Rows from block 10 of a small masked spectrogram model, named by matrix and row number. Rows with one number belong to one channel. Each number is 500 + 50 x the weight over its row's rms, rounded and kept within 0 to 999. All counts start at 0. Numbers have three digits each.
After each channel's rows are labels from the 100 clips, of 14976, where the channel reaches its highest value: "responds to" is what is common among them. Only what is clearly more common there than usual is listed. The data: babble in 24 made-up languages, each with its own sounds, syllables and stress or tones, from a formant synthesiser.
# convs0: first 3x3 conv (model.blocks.10.convs.0.weight, 144x80x3x3, each kernel summed), inputs 40-79
# convs1: second 3x3 conv (model.blocks.10.convs.1.weight, 144x144x3x3, transposed, each kernel summed), outputs 36-71

convs0.69:439355445536529425531426553490475542476510476473371424498499526509551436583514495511514503520525489451412538554529589476
convs1.69:529460545405466521511514512428499465473479442481532488542511499610487539512583538534507517595476507492428455
responds to: /ɔɪ/

convs0.80:575470524498463473567578550520506512560494501495436460593463459492494425572454499590369554551497565485406553458487485534
convs1.80:607487490453465479464496500547484406378456446503521443547441472563553525519527375464551452541515479533534585
responds to: /f/; prosody: stress on last syllables; mains hum

convs0.68:531379508433517427533507486392476540483373603453515555468517546485542531483601507441505504471442536449409501438509468479
convs1.68:509521553479476423502453515494464477492552462495479525550495498453452474447498471450570541480543466416440499
responds to: voice: high voice

convs0.60:481574502426512497510550523473398453485461508644481545457520534455423463551572534553501511473546472524440404476510459455
convs1.60:647451540529500507490536459684520372500500490475521490524565546603542511476492411516523440481535481531518554
responds to: voice: high voice; thin (high-pass)

convs0.84:520451540563523476532476538413531500477448499515456523514439413595525489412566521450566546519551503453500504488594466449
convs1.84:519533555512514472500405510542501440452564607489479519527550466567466519541547465441465556549568544490480487
responds to: /u/; /w/; /oʊ/

convs0.92:445512465502401414600484487449470438509473487529490483493451504541541466475544447569561495445492555617464488593525487485
convs1.92:488534514473425522455472487473511335470547454523598427479478493419402504583589461549442578529493478447442452
responds to: /x/; /ɲ/; /i/

convs0.91:477385539433541499583517505513467477432407468539561446436522512498504538465538435470485563450536584490512405517439540441
convs1.91:462636504450512495476460491477597446460558505532470478543562478534529507427510495543499414517416498450528495
responds to: clipping; pink noise

convs0.29:508475487443545576566460536449396441482480482493478549519465536444518481576479588491487477435578547449497501582533502511
convs1.29:562516503408516473582483511482444440530474446532503465507520482484544496343483465482465577487510488456462549
responds to: voice: deep voice; reverberation

convs0.117:404471427491558495449429529418525520491456465522549552544464511525451495480519554480520566477413503424487534568497454441
convs1.117:398531459510446470442430480615569505462458485529438488568496514570448457463441477470497463489510415502637408
responds to: /t˭/; /ǃ/; /t/

convs0.61:543572506387511448558417504444520570475509474537528529494406454496527542516478341514511446491553544523557554534468484493
convs1.61:508505486431492475517500544443554513497449505560521469492504415440480470541478458589469413565492567497491503
responds to: voice: high voice; /aʊ/

convs0.22:432502425528474459533543564441430510378568382444402509536470478555513479497505527482525486494541417494539415545545476459
convs1.22:496513477443617541523568461584576483530457437527465475512430512519500500494504498484483524501478478532527539
responds to: voice: child-like voice

convs0.129:366503584526535575561407507491467484498478454453445414552476423477520490500558488502482404445505559572487537447438437456
convs1.129:554561465441543589464544414528493467568489524492470544528545427480443547505562575447493489443537501492504495
responds to: white noise; clipping

convs0.24:557454591439400482514569467414449501440539483471430419551543463519498504444493548533573505545478517484476454452447425471
convs1.24:473501570506425376533485526500526533590490511532514345552457578493381485431483446469499534485493534441565529
responds to: mains hum; clipping

convs0.74:463567458498574506472519550434482426501496501481510347492516470516400493527573426454472439502546504504440466612570637391
convs1.74:508487528534508495445506474485415521489500520465461470469370474477572462495490427508467456552427464504500551
responds to: /x/

convs0.26:490498573531450555552503474502500529510506489465403350520483427387467492488509628573459475477490595563448514429469468411
convs1.26:564454492523507432436523585501521490488480460533491595563391458506493542519453524504568498493473408469458458
responds to: mains hum

convs0.38:483534414456540630518546498456429501591522392501558402403507561565500515496465534591502532509440551465538546519498436511
convs1.38:506476498495544507495518521529494547511511521504514548512493487477526486514474532549549568499452460465509474
responds to: voice: deep voice; clipping

convs0.79:437566540593479535589527445437593557519435559509567431498532451520492510542494454483432485479507479509422486541466458474
convs1.79:571456489492568441496433414493539545495495443576460476481551571465483538515518438468563499423513456445569467
responds to: mains hum

convs0.81:422491488569574514538482524494410524505439505540498407490487425461550536417486523494447406490605492455419451537416456543
convs1.81:513473407492422635476520473511546498545508568551592522469518504498472471454499559472426471552562503522442551
responds to: /e/; /ɪ/; /ʒ/; /ð/

convs0.118:572499440598468489539557492488505524510574423516507550493562428480558583376494534462539543476512576451518493465593485450
convs1.118:481456524530432598489475448445457445493548425564466477444449502525468532437478612540439482591438489475580432
responds to: /u/; /oʊ/; /f/

convs0.53:554570488431451482593495504519512483552484439441491430491462415457543506491515525515505413508588550471521456540520482593
convs1.53:599551330512549644454479467481419490530607503490535555499497474485524558520556550595617528426544479493483526
responds to: clipping; thin (high-pass)

convs0.98:480514518426460447490396501423503475516522462516453518562586556457535495502516496509530517462462493479359395513462508396
convs1.98:442490438507530475458511476451507506478471423456556496533497515449506550489506433494557515527406540567511515
responds to: prosody: tones; voice: high voice; /v/; /w/

convs0.35:570507536556534492562577489483521574434426422500434566492533527550498536482545451521630476403528501467494460436509584433
convs1.35:523520488532476513437525474500462468497555430524384406448478517538534516552477538535554518428541479494514526
responds to: voice: low voice; clipping; mains hum

convs0.88:457506560521539524480478430499492593576424463493571467484457516436474551421481439518470525497481508469458419567522442457
convs1.88:490557515445560468484606440526542519521469475534470433518430521561392561465576501454440429583578422496549436
responds to: reverberation; /ɑ/

convs0.12:459509587556553483541537441450502571531628496472423452516497525597406533490636514539463486475554528466485493442479523485
convs1.12:430484578578443549491501441482520488488516463493485532479489486491513503554537518371528501554529459641523499
responds to: clipping

convs0.10:485499506507527457459552474513514473478445426518458439505429467448573486438616532587457472522461436402528447475420498535
convs1.10:526551466503473527560468425527557535420519555500492468500495452588535522430417478516537560420556460465445477
responds to: /z/

convs0.13:467558503528449481577487475440498509523612385507475483532527367490535529528542491508430437514601525495482455511427539372
convs1.13:437432524506493534524474560535451490499534523475493530439525471582450486501519537523460432425428472524497391
responds to: /ʊ/

convs0.28:436586564404474468518464442539511458509527484513539504473382503524566473600577523547479490502505374504465546511441445468
convs1.28:533548476576428516509570491492471521498485521446457496544514510292425530511498511550490552460637504467516484
responds to: /k/; /h/; prosody: stress on last syllables

convs0.77:546525488452444500554535462515517430492537518515474490479431489486529401530556623489493372478510558457442535509501461542
convs1.77:545444502482468566539542441455468494485506417611473512516531463450532482537502477530525470412648466508511521
responds to: voice: deep voice; clipping; thin (high-pass)

convs0.137:399504500525432492443500541452385457514492551417476480499471494504590472415498407498529492564502482502497490442505590426
convs1.137:495614485407509511494593513419434569492395521522484430571530434484485526496577501534479500552530545454538479
responds to: /dʒ/; /g/

convs0.59:506577546500537502516459433524496533532385416515504465477416578513498465389598386573510377518544484424429446517560506530
convs1.59:606436464530512513493466504476527429505462481546429586464543473483434541517440434350433488548546500485484499
responds to: voice: child-like voice; prosody: stress on first syllables; /aʊ/; /oʊ/

convs0.62:476550481547521483524544484515419490542497496495535509503589502481507521370529561491518475453522443502394546430515468443
convs1.62:531560512446526463544522512540483523438496533489483521450503442531557483421469440391466523601477459507440501
responds to: voice: high voice

convs0.130:471468434602505520473484486520529449534503495468509468495441567405438409485570535442456553440462538525487478494413495522
convs1.130:370488589527209495504454501448530505481491554495452487512528501475474551497543426497500480511529525479503514
responds to: thin (high-pass)

convs0.87:417426506514506478479542506483475443487453459401578549527538444531513536447609481515392549444518496504419489543380455365
convs1.87:349541537514507476502504453543497550413534482467537518489453508571501509493508488517405534555446480368454477
responds to: mains hum

convs0.100:517520529494414525401476451450567416529481532454517429537428502489494410486512413493541467492537516421481459545468558504
convs1.100:596471532476497464528391458449478443511580401468459483467530473521522454491521513534506472535541518468540499
responds to: /ɣ/; prosody: stress on first syllables; /u/; /x/

convs0.143:543513482524499441496388568424440496483428384497550535494447493505477513521587399477493481425509510505511510575506444417
convs1.143:560483524506507447517454592552549482538413593575540478462569475519549523485460492550467505488504533522450515
responds to: quiet level; muffled (low-pass)

convs0.54:438474530435556547547505506519447495544447472502465490394444465405508492452327548490551567455436538511464483453361429477
convs1.54:468492563466550535529458444422559462468472528541517428576520420490515519463539596544432524582487519511589527
responds to: /t˭/; /t/

convs0.128:452599590530496429500549489484415549521464385441530438528519426522511487518499416506494453489540505436520543430419384551
convs1.128:568524498432474574489496527578478545418471461421504540499470493418539578446415456567515519490434471485517556
responds to: mains hum

convs0.127:495486541494575534567425463551413423440542468454476499524496410461550470562464384511475549522581531479453545495442482446
convs1.127:538495441443412422479500527526412465484421412475441518566510484495564449434563442485583500573509504563453576
responds to: clipping; white noise

convs0.33:581455476504527506515583536437492393549486509498536457500493443447468442490541534524499469547530466447491549485535481571
convs1.33:423492496551411530526500387340471567491477609462437428505473567558534500509535491498521402495547427460545498
responds to: /dʒ/

convs0.39:519533496526478516514503516450446496520526464494444509535504708578428474457492430490490605465491529575478584457504465463
convs1.39:490502173471542526518495523520468516483489578569524435550512484517542486511461541535527447416535510475498579
responds to: muffled (low-pass)

convs0.5:481435471562593457477507466398385571551529454453558460537411455489563486519446540521403530563496472449444456465500501504
convs1.5:445463468476474546527546499455491478500481554472483585463492480576431455537577518517430504535470497586534485
responds to: /dʒ/

convs0.124:504569451453501483498458465489504317492502480478502502477507542445444401499628487521547446517506463490459508463536521486
convs1.124:531469491585563495476413437550453399511545556522499551441584457430534476534459493509515593432575541444504475
responds to: /h/; prosody: stress on first syllables; /k/

convs0.96:477458464528553476468469494416517497533559439472529490455473565581510527520429514486551374525444426523475537519417520645
convs1.96:504502458489466540504515521522425564462547502421502528572462479570478482483505572542478588422469551467467455
responds to: reverberation; /k/